Weights of a small spectrogram enhancement model.
Model: 1.63M parameters, log mel input, arch unet, norm groupnorm, widths [96, 96, 192].
Rows from block 4 of a small spectrogram enhancement model, named by matrix and row number. Rows with one number belong to one channel. Each number is 128 + 24 x the weight over its row's rms, rounded and kept within 0 to 255. All counts start at 0. Numbers have three digits each. After the name is the row's rms in percent of the matrix's.
Before each channel's rows are labels from the 100 clips, of 14976, where the channel reaches its highest value: "top examples" is what is common among them. Only what is clearly more common there than usual is listed. The data: simulated sounds of rotating machines with and without faults.
# convs1: first pointwise conv (model.mid.0.convs.1.weight, 192x192x1x1, standardized in use), inputs 0-191
# convs3: second pointwise conv (model.mid.0.convs.3.weight, 192x192x1x1, standardized in use, transposed), outputs 0-191

top examples: quiet level; piston engine
convs1.164 099:115127103123110153093155133133114155114169131117143114132118129206089104156160162130097115106117116154083101125138160091125116138138112107111138132130102128174136111153122096114087135104134144167113091118142135114136113105136138085101143108135115141134126126087173133164140156157135145165187129131139162177100113137128151100141079132099113113124148126124150140178135153169129080114094139146143141149114147097132083169150150097114137130152155121118144087159114109115109101163130110142080112194126101130119118137142154121084142137109107121119111116106099111138100104176153135149
convs3.164 105:118125162129131125117077097122139163132105107099150105133084088155137119081117098123143093129130083049141090123145116170106146135127120112140111122132114138103133138108124090131129133125123123119155108106091130070118114151144106123108127123130114151125118105139153058130126148122149133137139132144146195119097134117131145099148121127112151123124139170143124145122131143121132130129147130140094151118115137164171156130120125113142141114106155084124154056089102118169161116155087146083111112098106145137108113146156149196102165115101075128148131165139140149137125185118113117136

top examples: conveyor; imbalance
convs1.10 100:124141136151091132162104100100118144130185047050125106076140127144120110126128134082116141114117163152114103164151150123151089150125145137092121143112103099155098120110165185107159125127151133095147114130126140102136101077100141132121166119104124137130109129131114114120110139109129126125125182123108128147174101140112089100146125157168135149124093125110136171100156109144124182113112133132141084133125128137149133107083133111123127152136143115137109127152123122122118135119126131116132127064086120146124144130123165110159162155123120112134097134105147145129192154142082156142
convs3.10 094:114118147128142152143131164103099126098129118156134115070113138126125111145204147088128098107182121136114101136157138142109084138111115130105131105139188137135130119113145120161122106153168139146155069120110103153125123107149113149097113079154071091135148132129137099110155146130135127140093115110115100133139160100156086128148128164098132126136103107145133141108110179131103172158114113161122121085132123144117115149136109119155136115137124162098154152154095124128126084114131172112169163142152159175139140138169156129107150102138092097138159170129098106144136102127146098123

top examples: fan; clipping; text has "clipped"
convs1.44 100:101107123101107154111136148126069127140104128125084124155129139134152123124121117099096162119101096138121108156128092136145064131133117121105153141116129129086105124146126113082099151147157153099146119194129138125108118111156153145119154112139110108107123165140114113137104087146104112165140143166129134120147129141088094089120182174096120115113117142129103116152152197126115102120165174128088142126120132137123117096143146104102108134127109142145111123125118107187144179122088118113094099165118138132150057162134138113123120130125134158077114153123121169149153149118161126143
convs3.44 091:125123121142107125120135119154119199120140117101126171150115171144183147115159091106130129177128098107152124167090110157134136186165120156142140133135122147133179107120120116149131100131107117130162064114095128109124173131141093156102113130117138144139149113135147083142167151105211142121135142100127109131115121146117147120110144138151107114118128156116123140117114159124168126136141077133142120101142151099172168139168108154139093114111160118131106104120155121138135167153179085147096135150133164137148141143117132143144102140143135074154095161140124157138140138119137099136

top examples: reverberation; text has "reverberant"; piston engine
convs1.39 115:145118130117126150122134135127124107169101109177148194129115118132076143140169157110078117144128122126139103142156122096122145099124148113124119113110122113149183114138131153107103134112113162110155117097138095091135090113137134124100104147158113163158148149176178164138148132111126137156109133117158107154151152166146087161099155176126089123102103143122147138137136122126132131130116106148055074141112134163134096166112129144123177083087133131148124114144110167162097135151136139122155144066111138135089117106090115098120100156133122114134145133159124091109139122129120128111
convs3.39 108:117122097110106117113146111090130210093104129120117080098088150109111129113171119160107157160163107113096183129142078162100134187132130089140120133170147110158160153124127125079127116107101155130122121149127144125127124153146102148132146147082130092141180062139150117094189120104126131106131156134120127154112117144121168134159111162107114134159130116136100141159145111145140163105143144131129138129115132144096128152140105125124093132098139132131140110100117125156138138118110126150148137120098100079113133146112118163153095131157088148171126155133106124115109160112111105161

top examples: reverberation; text has "room"; text has "reverberant"; fan
convs1.68 095:099087147102153110146148093112108117104102129079136145124124137117115135138137135117106094081087147142125111135146135175127185152124105123129091165127185110138120100077140125146146120109183086169111130106118100123112137140108105176131110143125119166101091125068112102126163112107146136143150102115151156128165094123133125132097146156116133126123112117133140135145130133114124112171069111123131121127161157095094099123112126087128128133147129138139138161137104087125102121160102100141129159178112098142118138141168166125131069112112105098106187145133149128084129117107109141154
convs3.68 070:080094162121133147124148081164089106091094125134125144107091177111142131141094160122057125162067087124123111127108073116125127139127122170131136064131108083124111145124080163133134148145138109151133161112130081123140127125107114124128116160118116147128123137155135109106132138118144145118110115174134115123115120138113115114107131108118122104120151123132120173130112142134121119104114125162119127082138131124129164100087143109142144132160145121148148145084090109158082108139068130133082144116159093120121112118104109172133125121143088122147131137179086140115129075158111105114

top examples: conveyor; reverberation; text has "room"; text has "reverberant"
convs1.149 087:164118153129097132133105126112096127133133106103130114133136114124115139142151145097122113113078136131130114152124144112125145105123117091139095146103170146103182148110135146156101135120112117130091087108131143099137157139130168157116119137094141173134137122136147083169096123068106181173102161164112138107087164151124158154130115097168113090121099104154163158105105112139140116159131144080142110119117124135120139136125087108114123105173174159148114144138119087146121165126155181094129157154135123146076145134131106153097128120155119135123148168112109132169136152126070152115
convs3.149 106:171123133122110139160141139127126095155085148103114151107129112085100138152129146163146138140152145112142120109164157099125094154102117089130127171120149134116156127132157131082064146088134077124122110133101130100153066142120158155144134146116127113165163117161113177107106144140107115149177126118160095121124084116113074155113137128136118147164127105156113122088111106109147136095149133144145117140145181126165133155121153137118151134118146145157104155148117105165146125161176155099125134118117121099106121134109178102133125167099106109148157129138109156115122153097112127069

top examples: state: faulty; rattle
convs1.37 105:158089123121107143138130123097165090107078151090094142154137136116118095142114148110154116153137153132127081128127139135113093143131168118111137190122158112100108134115146124148100149083139120178078100146105092118104144125104091124098136144094112106138118099154113103097137144153088141152123125134109115086137163108109194155099120132180111089134122146130135100148122139087139130134112120168155135110132136153150116107097120063129131081162103183150139173136091118149126172182110108103107140118151156138128113129121116121152123142136125115106148119116121168142126148148139150129
convs3.37 079:135115131122117167135139135103129152166117089098150110163164112086144109110092135118172082141152123134104131099143143169113097140130136061130160175139078155113094073128113146142137072140121158092154138153135164143154111103137080138119117108109150111130182138113120128109123130127133139148111157104127104119087095117136119132092107126123133131099157097128159084111126159117167134136093137150157126153144124117103108131133144130093092131143117089154159109137166118120129204092121179137108101128154115138152119122116146098170127135164110090088143138143135136138125138138128146103

top examples: quiet level; gearbox
convs1.168 103:158150118116139137107149147097141151121169153123125092113142148111145147120082090110114111144138144103110145085128118147131162147093101127191136135113115095125132163132104093129119116112131123145161094107141087116162125101132124061133127124130098121109085097137133134163167100118146121097133071136128124096081150108118102098121129143096101156094140126149150166126076101128145152101105087094135149156155164094108126111118145100147107139115156178076156137165086108125083138142126144092115129145094138118104140110119138133111135092116142121106181141075159140114132144134122135129
convs3.168 091:128134121102101122161070111129133157140091118097138132118100128144088121132116111138178167168133132123124152114119153146126126153148122112131137116140144113105117114117159142149114158109156052090099131111122154112130152107122102125113118146105131149118126121110203118128172158155087138153144124191181146143167148127121170128099134142163136124103156109103151122139163145122147116106164138120135143128109191141091128148119146119140182180120121176130139122104113116137144132170069131144122155124102100124089154121134089158144131156133106128099155118132107146106131119161085115109

top examples: fan; imbalance
convs1.186 115:131141131114132115110107109162155123094118109141121098085124137115102090162108140091112152158154130126115104138129140150110142150054106144139084146132155104093153106127164137101146129112149127163088104120144126145109128157155149116118122152145138149093118139129169152104143109105131135133117111097111120171134109094177107137182144138134132126116158118109118172121121065137089146091106101127096129139098079144120118104121125116132115108137145111113128109137110117128159139074138124151182135169136093058132144119109080110181110121089111126144155100150140156112150143073136113151
convs3.186 090:131150132140131114138114144141162111153140111151126202104118110127124129136126130133191159051107120122164144106143114139118135131135079161120083145131096147123104140145107144092172120121111144156085203121138126115108149128111128111119133137172171109117118159127146133125144089136096135119106125126102157113104172134153139134116135131131132111124145140133102129135095099106132182142205120130140104089143150133128114118133110063140092132151105107135167130077119104124122115139142111106146165132152148163137109115134114109132152130146141085129080093138125109154144183148128135163

top examples: quiet level; fan; imbalance
convs1.104 105:202140156162140163117137115115124121113130123122115125140190100114158153129166109172138143139164116119127136127097127163129099123108140122113097164083094102133139146154149124111129040072139136156111131118084124119140112124155161138151072118129126124111137072125119150094166130100130126128105168138119109156112163187117106108094135116099125126113113161116128112159101118125122124134134130137151112133110112142120132151100106112171135088140087118162142166196096158163159120135107124138153109141112152138106103111118094139128128150130155152103135150127158142091123134118097131135
convs3.104 105:083125107121153146153115122127114125104147132112146106111156117124173142085127140135171118130114138125112102129114135143133155137127094138136142114116119139160136121125111148114107100141119176105109162112171097139071146075127105143158108126153156129109092123121167094122122113095143141060149104098146106120210133097144172140146109114150146114117111132136132149143155151150083115112071092141129115105114110138102129112155125155118114139100130122148114116117117152124119122099152152132140140061174090148103156152154119106163115122050102110128135101120143096154111151139180128139

top examples: piston engine
convs1.90 112:105125092145164135126114133103128128100153154125172145142167113132120144129131143121138137108151147125110102103118139138110120095126138128119161091125112120137134154207151095135108136134172114134105106113112086075120137126123135073125196152123143139108150109150129125128128107138134132114161117101148149154132203137106118113128090146100135106112112115111135099140110112204119117118138149114193116093099162053120134161125122115091130155109135152118119131120141113114138128143163143136083102087133129056152145138159121103130125149128163083124144158130132157107115115159116127115
convs3.90 093:143115147130140073163109111172150087113168136159184166167113141141121142148167146116119152169155101136148078135098092139124122169109114150139067157141133139121122124129089116133152124149121104146142110118118136169091122125124124099068125134135136143134131110113142147113102124131150128069144132174131132105126205119119093113135121141185137099121098128127106122159127157120133118118122152107119114140155148145154147113105146121119125159132115182127131148095156147157137104162170143115130115124156129154109152110132101176108143111104109122116089061131119079148123148141116114129

top examples: fan
convs1.3 093:125156097117123165107134102113141167101096141126083134111094100107142110115103128101124150158146098151125118118151117114174089135112129132137077102115173186108164123127106118092138156121109183112109138154135158102127089090114136101107155130199149104142124170148100137081163131085102129133162111158138140150131109137136123117105127115112136118125116112152113131125165114149121168133152116126145138101152115137149142058099113125170113130152110153120115166113108154117152166108107117147136141118137144103153160182108137097136101158135129122139110145130135148150167138138200116116
convs3.3 097:113118125140154129155138143151185165126156121092105122162150123131100099127110069112139121130128171097152150114139099094111152148109145138109154117111107065109170154117124109138125141117134098144121087152123108160100079124111123106115121117112135147138145116128144119179127131099158159129173108124102097118112136130107111171087094140151124165126099125107147144155165147136143145164081132110091175119123135122094119153126129149131133152102111164127137127140127145118196096137148112112131128143140146070139123114116131147189110121140179114117086111154145188152142137094088128128

top examples: quiet level; piston engine
convs1.43 101:159127141155108151128155095169071130129135158110121139134142073117146142124133117136132108142132102128126138094134106153121168140119113093140118131146073063157153113167126163112129078090131168135125139104111119120118082078132118103119130142160121112128136118106133158141128160112118153122129118114155110122144166139111078141139126140155150143143150124126116139140107141148117147138151145114143097093124104130140133178131086098095153110133154135148126106183057098139128175171123120152155161150174128139106168164102119136084113107146124121099160171144137166097099102123148099139
convs3.43 112:138155175146156128165134136133150125135154080117154137137154069108086134137108133125100137136116133118141123112130102076140144063101113148104120125103091120156131173122141128157131070110124133119095144119117123142140127136110160134135102118194126089163105152146121160151154125110112127183113146102155139145124110156108150113104113119090096124143101114144135157128095099175124160146122138144090148093153120139107160121110079144137140126156094151145152141095159159121118102092160166142128097123116082094095138115150143134139110136085163139065105126112135132153124160131142154132

top examples: grinding; rattle; piston engine
convs1.36 105:093138101126114107126171182147152140080140184117125144107154159141151137098098138096149115155137132099146128151120157094141161143099069140129159077109139117120138161133153131126123143161128126136119111130157086116125122137109123045148130128142095158137111108098116089145134098120126147089156130112141163145151096122142141149109134134144112127106152078122116156127144098124164134133100100160126146098143151123092115085122104135110143119131161125112129151118169164114128150125131119155147118140139133091120142141094109034126137112086121123124155146118147189106161156135138140105
convs3.36 100:141148149137109156094111092147134157137140158172129154162163112147143149131131110124128134119094108094145096118156109166166132125095150086128177118103077150150089115140102150100151144111108153147116137150162164137125122120139092154156143118125143115159151156151150138134133142124146157169138153110140136100134190146115109120159115127096136128132097152123119071113147152152096161133138115120099134096168111140108178111104120175113104154135149085153125149149169125104158127094128152157128097104169107129123094152142124118143097128105101124138152164162111081166143084101140110152

top examples: reverberation; rattle; electric motor
convs1.177 099:134092163129130159143173113150158126129165188075129164111134118175117129108139121143139136145170133133094140118137104124084054147136097141106167124116111132106119122144119139129090128113133169102087157094102083118135143149022115139113180095149148114126174104134147129123165118136154122164133138123145154157140113151144162172128100140119131105146152109125155101139111125132105109109113144115151149145105102128144128143129135091146133146166111105122163148131108208092109130136101133134106123126117110104137116153115156136096132132134118104119137147128116122133118131129103117097
convs3.177 111:137130154130129060193129131113135141173116109128118098126122151130135126156121087168122167088148168088135162137134081159121106126120138112122104123125112185139107105105161164101130159117130132130123127117116164176136146127144125133143120162107118101149094152138147076099126126132107121096150131077104143122176174152138162129114130097142133128110108098113154183166132097148102132137129122123152115108112134099090168099057113117127143146124127137111125128124058094110082121126140124142160117157137097151126139129101093099141112138111090086150119111137136140140132134130150103132

top examples: quiet level; conveyor
convs1.15 103:174114180153119111102118156126162119131113101128182179112155121161144116115136099135097114086135143101133125130112153139121163109148154122151104143109116149155151130104117160164134110124089107128119111150084151170158111116140121122137101143164161114124121114137146161131128108137140115135080144152130111117117146088113123086116129145147150140100100139158129179099114161120080072135125084130083110142144111128142168108137114099115128116118095151118138132116134146133119072099130171183129129109171101099122137124117148138145159080140128180079172125162153119135109117152086148115
convs3.15 090:096144082119136107110104126169133089126134141162081111110082152157134139137117103061147090149149097122111161133088104138113142108123093136112116086129121183125108145100146116131133134137146143118142146135099140134133128155144106083098098126150112154152162141142125101108163121162132103185155149145146150093087158149112100129107127118152129128123178113111149130128130124171113147128146127101138092111152133134139115141130156122155085176158134196095159147113093101117137122128156164139060150152111127147136142122162129116117164119153105127128110107135117142129163075102146116124

top examples: speed: slow; electric motor
convs1.34 105:114127107127117123106084118164124160126091112133134158156120077139118125091130130134095160101111161155143114134142086149131129106116107106168122137164086117106117119132121108107156125126100113080134115165123142144123145081090113158114102173129123160120133112151108145099155084147148097131109126105147096113142147106117077077152081116138138114128103140158124065106133108135132161137117102105116122094134117115100163147136127093106131111148141132164128125151163151143125107092079110109176144091115152130106116152165122132139096165140155078150155154130096127106137188096150121099
convs3.34 099:117164139132112094111140098099121106135152085146143146150065086151120094161107122141136124107122108142166145076138117136127150107099073107107107169141180092079086157115136100088142139126121115152123115121111117102121109104119181094101139118124131100129125106103107143120109097117144117148123128125143106098131147148141164120157123114098159132170080163139147132137108084133101121100128133132127114142093120122108148112136121128109136095141109142131085154110122153161138106126147105113132130051119097121108174075101116166109156117080104127111174140109166151141114148146123111126

top examples: state: faulty; rattle; piston engine
convs1.1 105:151114071148084188139110111128082137157101131168129076171105138162091160113137139113116120103084108139149159117133126140113154141180130129129112134110080143138087123098158126104128112094168148101143102105145131136124133148141142102148117126153141094171139129094144115131129116142071093173144125153134156145129175138147156146102086082178162143141126127161109097175113107114127147132137131138179090132117119120170156128128107154147121140111139129139157129148093131132119140129159121152134140135115092121091143141131101090109123073153135161109121152111163140136114147122120116106
convs3.1 071:142150162125139138142145178138110103142148105133097128135098170138114109111092141091120127154111126142138154151138075113151126135121137147118142140146108155114121159119146114131113091112123128117095113117112121136134094072126125112094126135163106140124145150106109073110116163119143080174100126100128100128161175123146100119089162123151114115133135139119110105114130105114162098106197110116137134185115122106111112107159157142132059132105142086094148157201068144113104089113196120119117147145123093149138128126140128126102120140138102163170103117116113143139122134112137112127

top examples: reverberation; text has "room"; text has "reverberant"; piston engine
convs1.11 109:117139130146137148120156158124129164120117121120114091146149112137192124081169113149156115159151161128185145119128165112128108170127136135157131123178147118122121129165154143196123133147111133118132139092122149132101112133077104169143126140126073081128124105096123140133106077149122113093127103101107128069120127139128148138114137142136121117138124074073137112169162123118121155162105127125105179148094178141115161126100128119101104150120133158119090111095136114122129116135115164133079125132118129135188152146125131155140099144102112115161139122150154158096100126135136134156
convs3.11 100:135097073161097131118111113135120124136125142124139114139108178119117096122148117117099122155155107122113143152115112170122165121170105103136173129156092130134106171127103120086141154118169146167134162091124141160113103198143102119088093125153106142120138114107107134101103109146118109126095165163055163146159158107166101166152143163101127137114131110141101148114117130114127134151112127129119101116126122100165117103146132145112087156155119155121108132130110154076099110091160067111175130152134089140097093123125143099134132129134117118136110113135087152101126139136110101129

top examples: quiet level; conveyor; piston engine
convs1.41 093:110113114169139106177119125085113158134136073104101130135104107169136116152162127137147161142102135160095146138081118102177099112143121123128138127124072124133122155120124158169130125143081167104094182128121127176134106101119119126093122121186154126100134171174105132113107126136097105129116150155115133100092152137101092147142141140145116130123097120137073160136146092133111146118154115087119113118135099134114147095146121107112112106135140111111163109143136139142143092102162126131135165081152142091110086122140095126122145155116102152131125148122111158176088127158131154089
convs3.41 099:140112155117153124099129151135121131160088148133115128153132145147154106130101141121106206211130111122091090139125121172129123144150155126167101114160106180166129156122145106187129129109128141167144162132123113141122128117147091127133115166106138157097119115099116152118122096144147165127131145138131147143114145123134142084176115116068138123161131106153118128144162113088116103061076096082110126112128148118137123126130160142115121156086138108091110131136154156149101168143143118109135109110111163135148138142126126142123094140158124144139158107107114165119155165095132130103

top examples: speed: slow; electric motor
convs1.175 100:131169116115135111109089102138125130091127132149068203129126145156147107115164114141117104156109101128133075127093130119114100140139162118144107146090152127104133113126143122115095157110102149091116117110157136108110122098133097148110122131124091129124097150123127133138154150149129133124184126139135045122102117117141111131117076113137151123127149120122166151147104104171117129098100129099123117143080136140106124116144217159142122146120121119081166163151097133131120146131150129109098126122090138140125136149120183126118118135149103129169115093173101129129138126187140109154
convs3.175 083:160146115134141206131115115121129125135147112140145163209109110076116144155069123129112111105153153145138096141109137142143142136123122141113110157141117079125155151116075122149120112154162118115157154147124112113128090094113112147145118144160111105146156133122156086139127137131127122088118126121133173105091141128086117067139132081110141094140148105141124083135148162111123152096153126149139126165125153140168130111116101147129089111127122143164148137092099129138125108172117194099153154102171113152092139122123148129118127130173134130133128115115130105135142063137128141124

top examples: reverberation; text has "room"; text has "reverberant"; rattle
convs1.88 092:117118108110142134137111137108124108071080137114143114121114134102141132160094144149150130156135120132151118125137120124155169176121125123127174147151118120161093146062162096122130099127179098103124086159066110110123149144129119134128146113158141082134108095142157139120151159108116136114155100150133117113104140127127140125144102097146107131121111074113148077130103113136118115109144100167189126093135145150144128152101115099125132102125113102099109122097133146116119121105101074116127139074127123104162126112125093108171069177122149126109111153112105120087099166109100119149
convs3.88 072:097106181121154072098149136130126155124133144135132080220137139103123116150117118173143150137124117133142122109151126115116139086130105131107109149143188125142134145129129115095119096119113135153118151120137134125126160143124139132166130145128111139155119140123113110111107119103129165106136135147144116113173140172107091103096131142163122137113098128127099146134129163099178106134187144137137133192137098122060149110118144089105089120126133108145150161118093170080147095110117135152140143138133091129156143127133098094124124118158099127097115114183139088140125163091138126149

top examples: reverberation; text has "reverberant"; piston engine
convs1.64 101:143119128091112142117112123164108125064166140132134096146127104146097136135144145125118096117126160149152144120133158126124130113103111158116159126129120155104180123113130124107107110112132160087161161104142108107149128100107130124131090159118114074144102139110152187087140107126143166145162109079119160173135084139161123118130157131118146107135129122087125152148134154136086116131112104137152118127089141099102082134146126113142146108135136064122168117119125143145109127159177113121117077094098152127113159139104128149092109171072139137107092111122132112099087129129106161179
convs3.64 111:141148109144132152149102090144137142153121129102120136146118110136123123110091139120108095148083109151121131086134166131091097147122133095136081083134114154107119128136082161166136116155131113114125181121137107120102112103139107173132143141140104151117114172138151099141163101135150166136148123133145168122159125120189192142129152169125121115135151161129136121119099128133147088094171131116128137102112141122112126128121164121146073132095164157086133083098122133126180130142167103128102132112170151117129131138160132193146156098130101127107134175110091126113140124083103118145

top examples: state: faulty; rattle
convs1.31 100:141108125171170126165118117112123110142110143187104074136154131118160130118127144125114138124107111120172149105098149134161142109147158116119142153129126154128084142100148129103109106123111099134142093159144110147128102159178174107090117117126159124138080151141094137190120117138105106165176140121121174116122150119113161136077091103107046139102158130136124157128127134141126138104118101129138119125089155148129126106103120088141158103124093153178136123121142083140135135109132113087101131137186112095102134123155122105147119090156138120120150129086117128161107118127139152145
convs3.31 079:132088109131110101111145139119151167133105107122143125197114111135152141133147114185114126136161108105108129116082095151097095169124123103132132159115141066131108093138146154113163140153139136109154131140123131135113159155119112161134129135132117179113119142109157121135113121101133074060140144111146125118096081144103098094180118078094129116120115127153143128147108177145146142120069138154134110112103095128141128115062091105125115141141145148099138124102131148150120142147091170102161142122138117166148132125121114161164127132094103086166172125132131123136131140116123155129

top examples: piston engine; pump
convs1.7 097:095086141129108133189139089045098146137126133162109119146122178112106125189168138112117147125124142124106132152157138101141136147162126141129102095155110122146165070132106159158171149137113128133115146144124136098128134142112138143119173116115126133134103164140131109094122126136067171165133142140170112115166102118146142141117135141172106138138100121117091106132141118139114161153121128144158106121082129120157087135117132172147109117124112113123173143125143129163135108115159129149128133164148175128153110099101147166139114161097116137143122175134126133105100134141090166093
convs3.7 121:095158125150150171117099165090127146139139168154120146151116089115115138132128141169096127134150143133140123121150078140149106163093102130151082153121145128101166138096130121138092078110138105080159073126098106099107111146122135086150095153148118079131114094140115124155096089096104123138144124137097103149123083137155134107146131106097121137119113133133098125115116130082083127108120117105140108137169124143107106119116110080121127145089153134101199141132155142128122108158094142135122107086153091127186143123148143122122127168161164114154132093107106121128138140146140108148

top examples: speed: slow; electric motor
convs1.101 115:063105167119096090104149175085121124131110150133109123143117152098166109079160100128104192148108136107135145130145150082105184094155101131108121144140108180171172112091098124121142143144128111135150158157099114100140137147107166183096131133137154156164110093125087136116118118142154103122109101151125159129138114135123146145151154131160128132134095136135103068153132107115110123127094111136103153130146116097109106130130116156096171140134169123129125132081153064107107125131138134124116130146129136087151138109143120116145109091102133101134146132116136132122143136105111156156
convs3.101 097:103188099154139146137106150109110125121117107115117154078117144112120093119119093147119102169136118078170136127108111113169125126141149074126114115127115104142139112121098149127105133130156087132122126109108120085125119105134139126185120190085132140157113102124193136105111141126128101089108121139136120140138103125121166109163108109155153069153091143144125140175118152111125131140149112086156055118119069148127145137135133155149134109119131156130119124140152151127133141128132125118149148125122185122091116088117144118098160149135115078133106157135138111155125084118087138090

top examples: speed: slow; turbine; rattle
convs1.74 121:126142129094096109156107198118144127139117146140159108127094106089093101097100112166207105095168114135134151106095160136160136119155129112150143122117100116129140159140127121126109118104087135163153151127172103124128119095113137101121116129094150110132142121159151148104127097121100115097136133109110174117110126134109146173142121112124134128202149133128120141128077083124128150131107128118157115171125142071157114139167110082142134119093147084162117125145079140140114143102090113128162125165137187135118131165110132094127129135154141091119138116132108147141095144139119115131
convs3.74 065:135119051128124080165114122134103140116157107134139115164114094149116119095190124122068142111157118130141132145084145150155144119155109145097150118153130149141080125128102145132129132164187118140156158178118117152112143114126054155154112172137144175177117151154134114118123111139141145125106142125115173130147133144124150151104141144098156103152108151118126120137135141147106138113152150092097117155086082118079144123102135142132068112109107105161125133115114156081141131109189107123130124142137099102130135132132129103124140117135106122182140145108130145109123101145122134142

top examples: fan
convs1.14 095:117129102099158140131111145195128140178131103101117154091124157150141107125103111120101133167133120124120152133170115128152121123154140136140092127127160137131122113095112133105136136152142099107155103146131180144146108134118135091145126168090152141165113133139125134132082087204158135138103156127177152115144100087184112113135132126173161119104142094124122104113115158140108154090117168128136131136114133160145115152130132131110106115091113099072131110125154136125088107124099101113142106119121144131133132209119120154132135091126102097170089086112131109152127094108101150132
convs3.14 083:124151155155161118121093152134106101168137101111135170107089120157099108173124130100138111103168157146128184098156143139132118110108128126131115140120090135112163143137161120183124132138131137153061133176149097089148117103125131129092140157123127174130160104117209142100140128123116109146089150115117131142155164133135138147142136146124185147106107119097145138083128114170128141142127138156114133150155131130118104100143145182140092145111120168111151078121135138127125140096142134094147121130072112094115083146120114127109144133162133136127118136077125117109133101094099124141

top examples: piston engine
convs1.70 096:172110181116131089162113097105138088143139132091110110162155165149128110137118134149142129108109095123145158105123149124143126155102138114137126121136139157138109120149182126152077113127102169106115134103133124153130146077128116128133151131135080112139107174118098155127162161147119113158137162104141126115145139145120095149089120139136115170131153139131107094129132124164124081132135135176135116095116188133133136121135119154156146108090072148160184133142126149127123091151185091125089118119116089115164159108091151154152136098122107118119091104127112128130117161121138090081
convs3.70 124:119147120137092097143152137104100128146112117097168109126142107131154101128113147127118128121111150157151103161166108108136099109112130138120141140092155108140122128133093090111127125147102089160149169117111109113115135132118132167077106142124157154135116157124103149158124129143096064134093140117147129146108064108145128172159147098112123102173133139120132084125136108129117131126141145168135114130134122130083110094110124121124130114139114188156121125099137161125132133149148113151097123205143064170136111147144102139101104130142144083131154162112131118114111067176120190132

top examples: fan
convs1.135 097:061090122144133121132145145105161100122140120141111113145139136139098113149154119118126118129107106163103130132087142101157133136126108122121108132123186105169123174102119140137135165155111078116128126151116115144140142120133138128161107125086099151066120164118093143139082122116101163111096082114158126116146098095125115111142095131164147123115128125171119110121147122099124143115067134137117114089118180101105186118141099124116142099135160136144123114140137133130091091104115098146112187131107104111143087116151100120100140139103101111085080115105137126138121165141100182103
convs3.135 113:108151146147128136132101112143160166197115159135117113120111170106173139131148104171137142140154132115126122095169139112166123118132127131157151105101138114165109146148130140064188130101129111090124138145110110086134137138156086118136106095126120135110122093118115101159131156152141125143182107113081120182160136098131067159168110109125175125126097133111113111128135128142135120109111105146161137128148164092137180179147137121116148138145133134104127104109177104123122132128103082110127114114146116153139117160084124102108124167109133094130139121140128122082151156130134126083

top examples: conveyor; rattle
convs1.33 103:121130122134113139108138155141140160117164114145114081152131138179138129170109134139109138128123079155133088169118126145091146118118126138128165138137122138097201131142128139139135106145137138175138109163169085116146139153143140107162117119144126117122159134095184166120074144146096117144128140186108123149129080153090170168132088141088130152147155149113129128156152112136161123124149116144123120114145091092123128121128094121099123097143119125155122105087151118139097131105120115104129140150147149083168173135128137080122146106151118071113141099172093121148121097129131158112
convs3.33 098:123085136128128146125161134123096145127135125081156129106113169122138154094178059116133118121140133133123100142092085122093143122142126147139169170139062125138124117122124117156135127145132148082122097135151168103163132132114110115115141124128138112127146101189119095130098148088161131118145151107182107101064129154100110151109137127117107120116121137125138133114135148099149113113090147098122098098115155125171143109195148138129156114100147137139146089077185136130116131163094103127155132120159133165140143115144160137125131125103126092136104159097146139152137094090106137129

top examples: grinding; thin (high-pass)
convs1.136 111:133069137158126098141130109167127140133161111145125138131111168106124154148112191110106102103119133103142127156145131081112126102152114117112146102146155140085124138077103131109143173159127132091146102151107148138127116129154075143123158146124159134134128144110142124191072147162161100097079098143122127117154078151055132141129110119125105111172124160125095141155140113080125135131115109135175128105153138114124121137123132137092120135128194159141112103131137114168127119112136157170132116095115142150135168122165132138136119151106146106116147122137138146136084131094118161150
convs3.136 106:124086142129113085160147131151125172156140107125144131146150125159115089084161097155159141073173134108172127179119113136103201147182137145111147151115128084142103165143125112151102064139096137153184134129141131128110169105130103126141091139135166089165116165105118144179123083134132131100126131098142160128105080141115114148097137112131156115116119125109110141126102109117125136149105151091085163156094094148113147128106135173120112137108100122090128112127147139151129155155101121128115126130117129142119157118123112114161152133111146108130135121117135153159140145136145159132